A small CTC image transcriber, trained from scratch.
Training: adamw at rate 0.0016, 10300 steps.
Rows from block 4, named by matrix and row number. Rows with one number belong to one attention dimension. Each number is 50 + 10 x the weight over the matrix's rms, rounded and kept within 0 to 99. All counts start at 0.
# v: attention query, key and value (stacked) (model.blocks.4.attn.qkv.weight, 384x128, the v third), inputs 0-63
# proj: attention output (model.blocks.4.attn.proj.weight, 128x128, transposed), outputs 0-63
v.62:44 51 61 40 47 72 48 36 10 50 53 52 36 41 53 56 72 39 68 57 37 59 22 55 66 37 35 33 47 35 53 39 45 51 53 53 56 48 48 62 44 46 61 50 39 72 48 50 64 53 41 46 49 43 46 51 59 48 45 53 73 52 44 67
v.63:43 58 47 51 44 54 37 41 37 50 56 55 59 49 39 52 55 53 51 56 46 51 61 45 25 66 60 54 45 52 65 50 51 50 46 41 48 49 40 44 64 47 39 42 57 31 48 50 46 46 59 55 47 34 48 45 52 37 32 42 49 45 42 51
v.64:66 43 47 43 68 58 46 55 65 56 42 53 54 67 37 52 55 62 57 47 42 38 49 59 59 47 57 38 36 40 49 37 34 66 36 48 34 50 34 42 53 58 42 54 52 47 41 41 23 74 50 47 50 50 41 58 69 68 37 38 59 52 60 57
v.65:59 36 68 37 47 46 50 32 39 66 41 56 64 56 52 58 46 53 40 35 47 42 59 53 66 58 68 41 44 35 51 39 45 62 69 43 55 40 62 41 55 45 50 48 41 52 63 73 43 40 42 47 41 45 41 63 59 43 48 60 39 57 47 55
v.66:49 56 53 46 52 35 43 48 43 61 60 46 47 35 64 40 63 41 64 52 57 34 43 42 46 60 31 49 76 50 20 43 68 51 60 38 45 49 59 40 48 53 55 46 56 48 40 65 58 50 49 40 42 48 45 44 53 53 60 60 38 48 48 67
v.67:66 39 45 45 44 60 46 53 54 54 41 57 51 51 59 57 48 38 52 45 49 38 54 52 69 56 49 50 45 56 33 38 48 52 65 56 57 57 41 55 52 42 48 68 48 58 54 43 58 59 51 43 55 33 51 46 52 37 62 41 46 55 63 39
v.68:45 53 43 50 27 48 52 45 49 51 53 45 51 36 51 51 42 58 43 61 43 63 60 34 48 56 51 58 59 51 44 55 58 39 47 57 40 50 52 59 35 52 41 56 41 62 44 44 59 49 51 51 47 57 54 44 47 45 44 57 41 45 49 56
v.69:41 60 52 55 29 36 60 57 42 37 57 61 55 32 63 58 44 27 49 59 57 51 48 47 46 67 29 66 65 68 26 50 68 33 71 51 51 46 57 58 40 31 59 59 44 53 51 56 78 32 47 48 53 49 56 44 37 18 50 56 33 51 46 58
v.70:43 62 37 58 64 33 54 59 48 41 56 56 37 32 60 41 60 37 46 61 62 49 43 49 43 44 23 56 70 72 38 58 61 53 61 45 59 58 57 53 48 48 59 56 60 57 51 37 66 52 50 58 66 54 57 30 28 43 61 53 50 51 42 66
v.71:43 40 40 53 56 57 37 68 59 44 48 46 56 65 39 60 40 53 43 56 43 47 57 35 45 46 50 45 52 44 38 42 58 44 45 66 31 56 55 51 60 63 44 48 55 36 53 32 51 62 44 52 48 76 58 36 63 66 60 38 48 45 57 54
v.72:63 48 50 48 46 57 41 52 59 46 55 51 48 47 73 58 35 32 46 56 57 34 52 57 67 46 44 38 45 49 47 35 52 60 65 58 59 59 54 43 58 17 51 65 60 53 50 41 55 56 45 28 52 34 58 52 60 45 49 42 59 78 57 42
v.73:52 54 50 43 60 46 43 61 55 35 54 60 66 49 60 50 61 42 46 45 46 36 50 64 50 71 44 59 62 65 35 40 66 42 56 70 57 55 52 38 67 51 47 48 38 53 53 56 56 44 46 61 48 35 47 35 46 44 59 47 26 53 39 54
v.74:27 58 43 53 64 57 55 71 59 25 47 44 48 56 42 65 62 49 48 59 47 63 57 43 49 41 45 47 60 57 50 51 53 42 43 57 44 53 48 56 56 59 40 63 47 43 50 41 52 44 51 66 57 69 45 35 43 58 47 39 55 46 36 46
v.75:38 49 38 49 55 51 55 67 49 51 49 47 49 37 54 45 69 63 68 50 53 47 45 45 37 39 49 50 52 58 24 52 51 41 56 56 30 60 45 53 48 47 45 52 59 50 29 49 52 40 60 53 46 67 48 50 46 64 52 41 58 41 30 67
v.76:53 41 42 45 60 51 51 59 58 46 45 47 59 70 32 68 43 74 33 50 51 51 59 56 57 41 64 42 38 46 74 37 31 54 27 57 52 50 36 51 64 47 46 58 53 44 43 45 29 68 45 51 61 63 52 53 58 52 42 52 58 61 48 44
v.77:53 49 40 61 34 52 46 56 58 48 47 53 45 53 45 44 50 54 43 62 58 44 60 45 52 61 51 53 63 73 34 40 55 53 54 55 44 56 65 45 51 45 51 49 52 35 38 48 54 59 49 34 53 41 58 37 39 33 44 49 43 57 62 49
v.78:46 55 36 50 69 40 35 53 61 49 70 47 43 48 49 57 57 40 43 67 57 61 48 42 40 25 49 55 47 53 59 49 40 38 46 53 54 49 40 41 49 51 53 53 60 44 38 34 42 53 58 50 58 66 58 47 48 58 57 43 66 55 45 54
v.79:40 46 44 64 56 54 40 46 54 50 54 50 48 55 46 49 60 50 50 61 39 52 53 49 40 54 41 62 54 61 57 48 48 56 35 49 50 46 51 41 60 53 51 48 40 50 56 52 57 47 47 49 48 49 53 37 49 54 58 46 52 39 51 56
v.80:44 43 68 62 42 63 32 31 48 63 25 54 49 65 62 55 36 57 47 58 42 43 43 50 29 61 50 37 58 43 53 48 44 55 47 45 51 55 36 53 48 53 60 49 44 47 51 46 55 70 60 26 57 52 61 42 47 44 46 51 33 50 68 46
v.81:52 61 45 63 64 47 63 62 53 33 65 58 53 39 49 59 46 35 57 45 47 59 45 50 45 67 60 63 60 44 35 59 54 54 72 64 69 39 41 39 54 54 58 49 41 39 46 51 59 36 40 56 52 53 57 44 49 49 64 80 48 46 31 52
v.82:40 58 45 42 67 26 55 52 71 45 41 53 46 59 71 56 40 28 34 37 55 62 51 64 50 59 43 63 69 60 36 47 59 59 79 58 65 43 54 56 45 48 62 54 49 34 48 37 57 39 43 58 49 53 50 42 29 45 68 74 38 55 31 34
v.83:47 56 38 39 50 48 43 67 35 46 63 42 39 61 64 49 72 49 75 55 32 53 39 49 30 41 63 65 45 67 70 63 38 47 43 68 56 54 33 37 62 34 53 42 75 31 50 62 57 41 54 63 61 31 58 50 60 45 56 52 34 40 69 49
v.84:52 50 31 62 36 46 35 35 29 61 41 50 32 54 71 51 75 48 57 58 42 34 57 55 64 49 62 42 43 37 74 46 36 51 35 48 55 62 27 25 56 39 56 52 63 41 42 41 47 53 49 35 64 08 62 51 71 39 41 50 73 55 76 56
v.85:53 48 39 44 53 54 56 53 45 45 57 40 55 60 54 42 39 46 60 40 57 38 46 41 46 45 40 36 50 82 36 57 52 43 54 57 41 62 60 68 35 47 45 55 56 62 65 44 48 69 52 31 42 49 47 54 47 49 39 33 62 47 55 39
v.86:75 48 49 53 34 63 45 44 49 51 61 43 48 46 43 64 21 57 38 33 62 57 79 39 65 55 60 38 26 36 38 32 34 50 58 74 51 45 51 46 47 50 37 53 44 64 51 46 41 21 36 59 39 59 56 43 66 46 46 40 55 52 51 57
v.87:50 63 52 69 55 39 50 19 57 52 49 85 44 31 69 70 37 41 58 44 53 51 61 69 36 64 52 54 62 24 84 43 46 49 52 52 75 42 29 29 69 55 58 45 37 43 36 50 29 37 41 60 69 37 58 30 28 44 49 66 52 57 40 41
v.88:55 31 46 33 42 66 21 32 52 73 33 53 44 63 57 38 50 58 62 52 49 40 45 29 39 44 58 41 52 54 78 57 57 40 41 40 44 68 41 41 46 59 35 41 66 42 63 49 34 49 62 47 54 43 36 51 44 53 44 26 50 55 63 66
v.89:61 59 31 57 61 50 32 59 52 59 57 54 52 51 39 47 67 41 33 53 43 50 64 73 52 56 59 42 67 49 01 43 49 61 56 64 58 52 59 37 49 52 59 49 51 48 44 48 58 29 51 40 37 61 60 47 72 38 53 63 29 41 55 48
v.90:43 74 31 35 53 37 53 73 60 39 76 42 51 58 43 43 47 36 55 56 37 65 68 57 40 55 58 58 64 71 36 52 49 52 52 54 40 59 50 46 44 52 47 34 59 40 53 47 62 27 45 74 35 44 50 42 68 51 73 45 36 49 51 45
v.91:43 49 47 58 41 49 52 40 50 49 47 54 50 40 46 49 70 63 69 51 48 48 61 51 40 50 62 52 49 35 68 44 55 66 28 34 59 52 29 35 62 40 55 44 38 55 43 59 45 57 45 58 57 53 65 55 59 57 45 65 45 50 63 58
v.92:67 36 57 44 59 46 47 26 47 50 64 72 43 40 32 73 19 44 77 37 70 66 45 28 69 42 51 45 41 23 76 54 50 52 58 39 42 54 61 55 56 69 38 48 43 46 64 60 34 17 39 76 49 37 44 60 31 62 50 39 61 62 32 54
v.93:71 50 37 35 34 62 23 55 43 48 51 37 43 76 45 57 51 66 20 42 39 54 61 35 53 46 54 32 45 34 29 37 37 51 48 84 53 49 64 46 35 49 41 50 59 32 48 49 54 33 55 50 39 58 59 58 76 40 61 35 35 45 50 51
v.94:71 59 43 54 53 59 60 55 51 35 65 56 37 51 57 54 43 43 48 30 53 50 50 55 59 60 51 55 51 63 22 57 34 50 75 56 55 35 52 61 41 48 55 50 58 40 52 52 46 28 37 56 41 54 57 54 58 33 58 61 54 42 33 22
v.95:52 52 36 20 48 45 47 59 54 32 50 40 47 80 47 40 36 46 43 57 50 53 49 31 53 51 35 47 50 66 45 62 44 56 57 55 51 63 71 75 46 52 51 44 58 37 59 53 49 57 53 50 38 59 43 51 62 56 62 43 48 48 57 35
v.96:60 51 44 53 37 43 41 58 77 54 60 44 62 64 36 66 46 61 40 60 49 42 80 47 42 63 58 57 49 56 65 44 51 57 56 56 43 49 45 33 73 50 36 42 39 29 52 40 41 39 66 49 52 54 56 33 47 48 38 45 35 56 58 55
v.97:65 55 43 38 52 66 30 54 45 37 54 49 53 43 59 55 52 45 48 63 42 58 33 36 54 45 51 45 54 57 47 43 48 59 52 28 46 56 61 51 44 49 46 45 62 46 60 44 45 56 46 44 40 63 54 52 65 57 62 46 31 61 56 52
v.98:58 55 54 44 44 39 55 54 67 55 56 76 48 53 34 47 50 54 49 38 64 52 59 56 55 75 39 41 49 54 50 49 55 42 67 59 49 53 50 41 59 55 46 48 45 47 57 43 47 42 54 51 47 44 48 33 37 52 37 67 56 50 56 57
v.99:52 44 42 57 49 53 45 60 58 51 60 48 56 44 47 40 62 63 53 58 60 56 53 53 29 66 43 66 62 55 67 58 65 43 51 51 50 60 37 58 63 48 47 54 59 45 39 33 44 43 60 47 47 56 49 36 41 62 43 50 32 51 56 63
v.100:54 45 52 41 62 57 52 52 69 46 50 49 55 50 47 55 54 47 50 52 68 46 35 60 47 49 56 59 34 40 58 48 54 54 66 45 42 54 54 52 64 44 37 48 46 41 58 59 40 42 54 53 52 65 49 51 42 57 46 51 53 55 31 53
v.101:57 62 47 49 50 46 48 39 46 54 42 39 50 59 65 54 54 51 54 56 42 49 55 50 59 44 56 44 43 61 55 49 38 45 34 46 49 56 47 51 42 40 65 45 47 55 48 41 41 67 43 57 49 49 56 60 62 47 52 53 55 45 61 32
v.102:41 60 40 59 54 56 45 54 56 54 51 39 63 35 45 53 53 49 45 52 52 47 52 51 39 59 53 57 61 54 49 53 66 48 47 45 46 53 45 59 52 44 38 50 60 40 42 38 63 43 56 45 41 57 52 45 48 51 47 51 32 46 64 69
v.103:53 39 51 59 58 30 50 54 80 49 71 38 74 47 46 58 42 61 36 46 63 41 83 41 38 56 56 67 66 46 48 49 68 53 60 69 40 42 45 33 67 47 40 44 45 42 40 52 43 28 60 53 46 68 49 44 40 58 59 48 38 45 42 61
v.104:41 57 55 53 28 66 64 66 31 51 49 51 26 57 46 34 60 67 67 39 52 49 47 62 42 45 35 42 49 61 41 47 45 51 46 45 56 63 48 48 45 53 55 56 46 62 32 49 64 54 36 49 51 29 55 52 67 45 37 38 57 55 54 41
v.105:54 39 44 41 65 52 44 46 52 47 49 56 46 48 51 54 47 50 59 39 53 52 47 46 51 35 39 44 54 53 66 53 48 46 55 53 58 59 45 54 63 61 36 51 56 44 50 40 27 56 41 65 58 40 49 50 52 63 55 35 47 63 43 38
v.106:47 48 48 52 63 45 59 42 56 60 47 59 66 34 44 48 47 35 60 62 53 52 36 44 45 49 48 61 43 38 62 51 55 47 44 41 46 57 54 62 50 45 37 46 61 44 60 52 40 41 48 52 51 56 43 50 38 48 43 58 44 41 35 59
v.107:48 47 52 50 48 47 54 63 38 47 64 44 38 63 55 43 61 50 54 42 55 55 43 65 58 43 43 46 40 42 33 49 43 41 48 59 63 57 58 53 44 54 68 57 48 66 44 42 51 39 41 54 46 40 63 60 50 53 52 52 50 46 43 42
v.108:53 48 51 63 42 48 46 60 29 53 49 50 40 77 57 51 56 56 46 41 42 51 33 44 60 47 31 31 46 39 33 51 34 47 44 54 63 54 51 46 26 56 61 58 43 61 54 47 64 73 56 50 46 36 51 57 53 41 42 51 40 53 50 38
v.109:56 57 61 55 37 47 51 50 48 56 50 56 39 67 52 48 36 57 42 46 48 48 49 60 57 56 56 34 41 50 45 48 49 50 47 42 59 41 54 43 45 47 65 49 43 65 67 54 54 58 43 53 60 48 55 57 66 52 49 49 53 52 51 34
v.110:48 50 48 50 60 50 45 45 65 50 59 47 67 43 49 53 43 36 44 59 56 54 47 51 38 66 56 54 45 42 80 62 65 62 51 40 49 65 50 64 63 53 34 46 64 35 47 49 47 52 55 49 51 62 51 41 48 61 57 49 58 57 48 51
v.111:49 58 55 49 50 64 39 34 39 47 37 47 34 63 60 52 46 42 58 65 34 61 23 31 43 30 39 41 45 44 56 52 32 48 39 34 60 60 38 55 42 39 53 50 52 46 58 57 52 64 41 52 54 56 61 52 67 58 69 50 62 59 53 32
v.112:58 52 61 50 50 54 57 51 49 47 51 49 52 64 47 56 42 48 54 44 37 50 43 59 43 58 48 54 40 54 68 55 45 54 45 56 54 48 58 51 47 65 58 55 53 53 52 42 50 54 44 56 56 44 56 46 53 53 51 48 46 57 48 40
v.113:51 46 42 40 45 57 54 42 32 52 47 36 47 54 66 65 50 52 72 25 46 39 48 65 54 73 50 49 54 48 57 61 43 42 43 48 47 50 50 44 60 59 55 49 61 56 61 64 41 40 42 43 50 24 45 56 67 31 48 56 57 43 56 44
proj.62:58 69 50 50 60 42 40 41 61 34 53 54 79 62 59 41 45 47 36 48 53 35 54 38 41 45 38 68 46 38 54 57 36 54 50 67 54 51 54 79 54 57 57 57 44 35 49 67 66 50 38 27 58 52 43 52 50 34 79 78 51 47 78 53
proj.63:48 31 54 62 40 56 42 67 52 42 59 49 46 57 51 45 42 51 51 47 46 57 54 49 65 52 33 57 58 35 54 35 50 39 58 41 54 48 66 40 58 53 63 59 49 64 45 48 46 50 41 55 43 54 63 48 49 63 55 52 46 55 35 65
proj.64:36 50 50 38 50 40 74 42 48 55 45 49 55 36 59 66 51 30 58 45 56 71 60 63 52 48 55 48 47 49 60 59 53 41 71 52 44 46 61 64 48 49 30 47 40 47 44 55 65 30 59 64 51 42 45 37 60 49 48 58 47 52 36 44
proj.65:31 41 38 45 53 63 51 63 60 64 40 44 56 63 28 58 65 41 50 56 32 56 48 61 42 49 35 58 42 52 51 49 52 37 45 57 57 59 49 58 60 69 45 53 44 55 44 48 42 47 54 56 48 53 51 27 53 66 46 51 54 53 59 50
proj.66:49 54 42 51 48 49 48 47 63 28 37 41 61 46 48 57 52 51 35 59 39 59 52 53 33 52 72 58 35 53 64 52 48 45 40 52 54 49 37 54 54 40 53 57 46 48 50 43 44 54 53 54 51 75 41 54 39 25 49 49 65 45 41 39
proj.67:40 39 51 60 51 35 66 51 44 56 39 61 59 41 47 54 54 51 46 56 49 58 38 48 51 41 51 51 57 34 57 40 47 61 46 43 46 38 62 48 51 63 39 44 45 53 47 61 36 39 49 61 48 65 43 53 53 76 56 47 51 54 44 67
proj.68:61 64 56 59 64 51 33 44 47 49 51 57 49 59 55 43 46 56 51 47 50 38 46 59 30 52 47 43 52 69 47 50 54 44 51 54 68 61 58 44 55 43 63 51 67 35 76 59 48 52 54 41 51 45 43 56 39 43 44 40 62 39 58 40
proj.69:67 46 47 62 55 56 28 43 48 49 56 55 41 66 39 45 50 63 31 54 30 45 44 44 39 51 59 51 33 47 55 48 46 54 30 43 59 58 45 37 60 60 56 48 56 64 65 50 35 74 50 53 54 62 40 60 45 50 58 44 62 48 60 55
proj.70:65 63 64 66 36 50 44 41 50 35 66 49 42 53 60 45 34 64 42 56 40 47 41 27 43 51 72 46 45 46 49 58 64 58 44 55 35 49 32 49 51 41 65 47 53 40 56 49 52 69 43 43 31 64 42 71 52 32 53 52 50 43 47 42
proj.71:50 67 60 51 43 31 61 45 48 42 48 51 49 22 56 50 45 58 60 51 74 56 46 56 66 50 44 42 45 62 66 48 47 52 63 50 55 50 53 41 34 42 49 69 49 70 62 42 51 31 57 43 65 31 39 60 47 42 56 44 66 60 50 48
proj.72:38 45 46 50 39 56 69 56 49 63 55 60 65 38 27 49 55 55 63 41 44 65 32 43 48 57 66 71 44 50 62 59 54 53 33 38 26 38 55 61 32 76 39 42 40 47 44 65 58 38 47 77 42 56 38 51 49 69 64 56 56 43 29 57
proj.73:55 51 42 58 46 39 43 53 46 55 55 44 45 51 41 48 36 60 33 67 36 61 38 44 58 45 39 56 45 39 57 49 34 48 48 45 55 55 48 58 47 57 43 67 50 61 52 47 42 53 61 53 58 62 48 75 49 57 67 46 63 62 47 54
proj.74:63 49 41 62 37 45 42 40 56 53 61 49 44 37 62 33 34 56 48 42 66 47 37 48 50 59 50 40 48 60 49 46 49 49 58 55 46 47 52 41 21 47 48 47 52 58 58 43 50 59 49 43 52 23 54 56 45 39 62 47 40 55 51 55
proj.75:57 60 48 54 59 40 43 42 49 34 55 48 53 51 66 48 37 46 51 48 61 55 54 48 44 55 46 50 40 56 57 64 52 52 51 42 59 47 46 42 45 25 62 54 51 39 62 37 51 68 58 35 53 45 60 44 52 33 49 59 43 54 65 39
proj.76:51 50 55 39 48 56 57 54 55 57 61 53 51 46 50 44 39 38 64 38 57 62 48 49 50 49 47 46 54 57 55 62 63 46 63 60 37 57 61 54 34 43 52 44 47 57 50 57 72 32 62 49 50 39 50 41 49 45 48 47 45 53 48 45
proj.77:57 50 65 45 57 45 59 36 38 44 64 53 57 51 53 55 48 58 56 56 44 57 35 52 45 51 56 61 39 48 68 56 48 58 43 49 55 56 49 49 42 62 47 55 64 57 53 56 45 37 56 65 47 48 27 68 48 67 57 38 63 50 45 45
proj.78:59 58 67 51 41 49 70 53 38 45 60 50 52 38 64 44 39 57 69 52 53 54 49 41 51 64 61 48 56 61 53 56 60 66 56 46 41 59 55 53 33 33 51 46 58 47 63 49 67 53 46 49 52 39 47 52 39 30 49 60 44 51 54 46
proj.79:53 56 59 48 41 42 46 45 44 50 47 49 52 38 57 45 37 60 49 54 46 49 47 47 47 46 54 36 54 63 53 47 48 49 55 57 51 60 46 57 43 43 48 59 55 56 61 50 45 45 53 56 59 54 39 64 54 37 37 56 70 52 51 52
proj.80:61 50 27 51 38 53 29 52 62 53 37 38 31 41 68 45 49 36 28 52 52 61 70 47 66 45 35 30 67 44 52 41 45 36 62 57 69 67 65 47 60 49 44 47 62 52 44 58 46 31 40 46 43 58 50 50 48 45 56 53 73 52 47 53
proj.81:28 49 61 58 42 53 57 47 40 43 64 54 55 56 51 61 75 64 59 37 62 37 57 36 50 35 62 59 30 61 55 49 70 74 51 25 32 30 47 58 56 46 43 58 53 50 45 40 48 58 66 57 34 50 47 58 41 37 31 39 46 36 65 26
proj.82:37 50 60 39 43 52 41 56 60 44 60 57 51 50 33 63 47 70 52 56 68 40 54 51 52 49 61 57 40 56 56 39 61 58 29 36 42 48 52 48 46 36 36 70 53 59 40 39 38 66 47 47 46 47 37 67 65 44 20 36 77 45 64 45
proj.83:58 55 44 58 31 30 53 26 25 48 72 61 62 31 62 51 59 64 46 26 60 51 41 30 74 60 70 55 52 34 53 57 66 63 56 42 35 31 58 61 55 64 52 17 51 51 70 52 56 48 43 59 66 70 48 38 54 43 61 50 71 36 18 54
proj.84:45 40 29 53 49 45 48 51 33 27 49 38 48 50 55 52 64 46 36 51 55 75 39 44 54 50 46 52 60 51 55 57 71 48 77 53 41 57 50 66 43 54 34 24 68 62 49 50 65 05 46 77 38 68 50 40 48 42 71 47 68 36 28 58
proj.85:70 55 48 22 43 49 46 55 49 47 36 56 38 48 41 43 29 53 50 64 52 38 38 58 61 66 43 47 55 43 49 46 34 19 38 61 65 42 58 47 73 49 60 32 37 51 51 50 44 62 22 56 73 41 55 39 55 46 47 49 60 64 48 76
proj.86:19 48 64 50 65 61 70 69 44 38 46 27 46 48 42 65 37 44 68 58 53 67 43 66 37 25 45 47 47 48 55 69 49 59 54 50 69 47 38 47 25 44 50 45 60 47 61 48 58 59 60 59 18 40 60 52 58 58 55 50 47 52 58 39
proj.87:26 43 52 59 42 49 47 57 48 40 63 32 37 44 40 62 78 50 47 61 61 66 58 47 48 44 54 62 29 76 46 50 76 69 73 45 30 51 55 81 33 31 22 71 84 49 34 45 69 24 67 50 23 60 38 52 41 41 49 44 57 35 61 28
proj.88:73 63 51 66 26 50 62 41 50 53 54 47 53 27 51 39 43 53 36 59 40 60 39 54 53 74 37 44 58 40 56 69 46 52 51 66 53 55 66 60 40 63 59 29 55 49 53 55 50 32 31 54 65 59 58 49 49 34 72 73 60 38 43 56
proj.89:28 38 37 52 57 54 53 55 64 26 53 48 71 61 61 71 49 49 58 37 38 69 41 43 54 29 61 45 63 54 77 48 44 50 49 41 41 59 31 44 48 45 45 52 52 54 50 22 57 51 50 34 39 46 55 46 54 53 46 46 57 58 42 29
proj.90:35 59 64 51 35 39 68 50 40 57 68 59 69 52 55 66 50 61 68 41 47 49 46 34 55 52 69 54 57 31 61 62 59 77 30 42 24 35 53 38 52 54 69 53 24 55 42 55 59 59 34 42 39 49 43 64 60 52 42 55 31 51 41 38
proj.91:52 52 39 76 55 55 39 35 53 63 50 49 42 62 70 46 73 34 51 42 38 64 56 32 48 53 44 46 53 45 41 55 75 56 78 56 32 50 39 51 47 44 55 52 56 39 48 44 58 28 64 46 34 43 58 44 34 46 62 41 46 40 45 27
proj.92:38 51 78 51 48 68 62 49 50 56 47 48 33 39 37 46 48 55 52 62 60 57 66 69 27 40 40 70 32 64 46 72 61 61 30 65 45 30 61 56 10 46 45 47 51 58 38 56 51 47 66 45 49 36 45 45 22 54 46 76 23 41 67 53
proj.93:32 56 57 56 58 56 69 53 45 37 46 39 70 47 47 72 24 49 55 43 49 65 54 62 53 40 61 33 70 36 81 53 35 39 34 52 74 59 26 41 31 54 55 35 41 61 74 44 44 60 36 35 43 45 58 46 75 48 48 59 69 54 40 38
proj.94:37 58 58 38 49 58 68 71 40 30 61 61 44 57 25 74 52 69 70 30 57 26 52 54 56 36 71 58 40 58 52 33 47 34 38 55 59 28 41 57 57 24 44 44 50 65 60 35 49 75 47 61 39 41 42 47 54 36 38 35 71 56 46 61
proj.95:66 51 68 34 48 46 59 58 47 46 43 73 64 35 44 70 33 58 51 46 47 43 47 53 43 64 43 45 70 37 59 50 29 35 12 68 59 51 50 36 53 56 61 48 30 56 59 55 41 66 22 46 68 33 51 56 55 51 31 57 43 61 46 65
proj.96:33 44 62 57 46 53 65 66 39 56 58 59 48 42 49 68 32 55 53 44 61 70 29 38 42 28 58 46 50 46 39 43 66 54 39 53 61 57 45 29 35 52 37 41 63 59 58 69 46 64 56 67 50 48 39 66 48 57 61 29 64 58 34 44
proj.97:37 52 59 64 40 46 50 52 67 50 54 57 47 41 43 45 55 49 47 37 51 43 61 51 59 60 42 69 53 28 57 55 46 65 53 49 59 47 51 50 56 66 50 58 36 42 42 55 65 47 44 61 46 61 53 49 30 57 52 50 42 42 41 56
proj.98:49 52 35 66 56 47 58 54 40 41 35 54 58 57 50 67 41 51 46 59 45 51 41 48 43 29 59 47 46 56 41 47 46 51 40 57 43 40 46 48 44 49 52 43 59 62 47 66 33 50 52 46 63 43 54 62 50 50 63 34 57 57 50 39
proj.99:38 36 65 44 51 39 50 62 48 48 52 60 32 57 59 61 32 41 41 58 55 62 41 47 62 30 49 45 47 46 38 45 56 47 31 63 53 36 46 54 58 38 52 45 53 48 49 72 43 72 45 55 45 59 61 50 47 46 52 51 68 56 39 49
proj.100:46 27 54 52 47 51 49 58 54 61 48 47 49 62 41 46 53 52 37 57 43 56 41 46 35 32 39 35 38 54 43 39 50 53 29 56 53 45 45 47 35 53 51 56 51 55 35 63 50 65 54 59 45 56 50 60 49 57 61 38 47 69 56 40
proj.101:54 54 53 31 39 48 57 47 45 49 51 58 54 49 49 51 50 39 57 38 60 50 50 57 52 73 42 60 52 44 46 53 48 55 62 53 41 55 61 47 53 66 45 39 42 54 50 45 65 41 40 54 55 46 42 44 50 47 46 59 44 47 49 56
proj.102:50 49 68 55 47 45 56 54 56 54 61 59 56 46 51 50 44 49 52 52 58 48 53 47 50 46 59 49 51 39 47 43 53 49 49 48 58 51 49 36 60 48 49 55 49 53 45 59 47 72 43 50 43 46 48 46 47 43 50 39 58 58 43 51
proj.103:40 42 60 66 49 50 42 66 37 57 39 47 36 57 51 56 31 49 45 64 55 55 22 38 52 26 53 33 50 53 44 29 66 53 35 44 59 63 52 37 45 53 48 56 66 52 63 51 44 74 47 48 56 44 54 61 44 51 51 31 69 67 43 41
proj.104:50 52 30 41 64 49 47 20 66 32 55 51 71 35 54 48 59 37 45 51 55 43 47 53 59 62 56 65 51 55 59 78 37 56 67 59 40 37 48 63 35 49 54 53 56 44 62 39 51 33 52 43 53 47 44 42 58 34 64 70 52 21 52 55
proj.105:58 43 54 51 39 57 59 50 53 48 39 45 53 43 58 48 57 62 45 48 43 56 45 65 51 45 57 53 46 45 40 55 59 53 46 63 46 40 41 64 45 33 51 39 34 49 45 54 60 31 68 46 43 79 55 49 53 41 43 59 47 52 44 45
proj.106:59 31 49 49 42 57 33 58 60 63 55 55 25 57 39 45 49 55 43 48 44 64 48 48 50 38 48 48 27 45 37 32 43 47 35 56 70 41 57 40 65 47 49 48 52 38 21 66 55 62 59 62 42 65 51 47 54 46 52 47 46 60 54 42
proj.107:50 51 43 47 60 51 54 34 54 46 45 47 53 44 46 45 57 43 53 55 40 43 56 42 62 60 52 52 47 59 63 66 41 57 50 49 36 47 45 62 46 46 51 47 38 42 58 42 56 43 56 35 62 60 41 38 54 51 52 53 58 47 53 58
proj.108:46 65 38 37 63 50 54 28 54 38 50 48 65 35 45 45 60 47 67 44 45 46 59 60 50 72 58 58 47 56 80 66 39 50 66 43 39 55 53 64 60 51 47 46 49 49 64 45 52 20 38 36 45 52 36 39 48 49 38 53 66 45 46 54
proj.109:66 55 29 50 60 48 49 42 54 49 47 40 67 40 51 44 58 44 49 54 40 52 47 58 52 56 42 62 56 59 50 59 43 45 58 48 42 53 52 56 40 63 40 47 55 58 53 52 54 24 47 51 50 47 42 51 34 54 59 59 59 47 48 59
proj.110:49 34 69 46 41 53 53 67 48 59 53 59 37 53 45 50 44 65 41 53 46 52 44 49 45 30 42 40 47 46 31 36 56 46 34 52 55 46 51 44 49 47 54 48 58 53 36 66 55 64 59 56 41 59 60 59 49 45 46 41 45 64 37 47
proj.111:58 52 52 41 47 45 53 46 56 47 55 50 46 38 41 33 58 53 50 35 50 37 66 62 44 78 39 69 48 61 39 70 44 61 68 56 49 38 63 52 52 61 56 47 49 45 36 42 60 39 44 53 43 63 40 38 44 47 39 59 48 42 48 51
proj.112:53 53 45 55 41 47 52 49 53 53 53 53 40 43 44 49 51 47 45 54 58 52 59 43 55 46 54 53 54 56 41 39 53 51 41 49 48 52 42 42 37 47 39 53 53 51 56 50 45 46 63 52 51 53 46 52 41 37 61 51 51 39 57 54
proj.113:46 60 49 46 60 50 61 50 43 45 51 59 59 38 45 44 60 48 60 59 47 74 54 21 76 26 42 54 64 44 39 28 43 59 48 44 45 86 57 61 48 50 26 45 50 34 28 61 53 61 51 49 51 61 47 44 54 51 46 54 45 56 74 61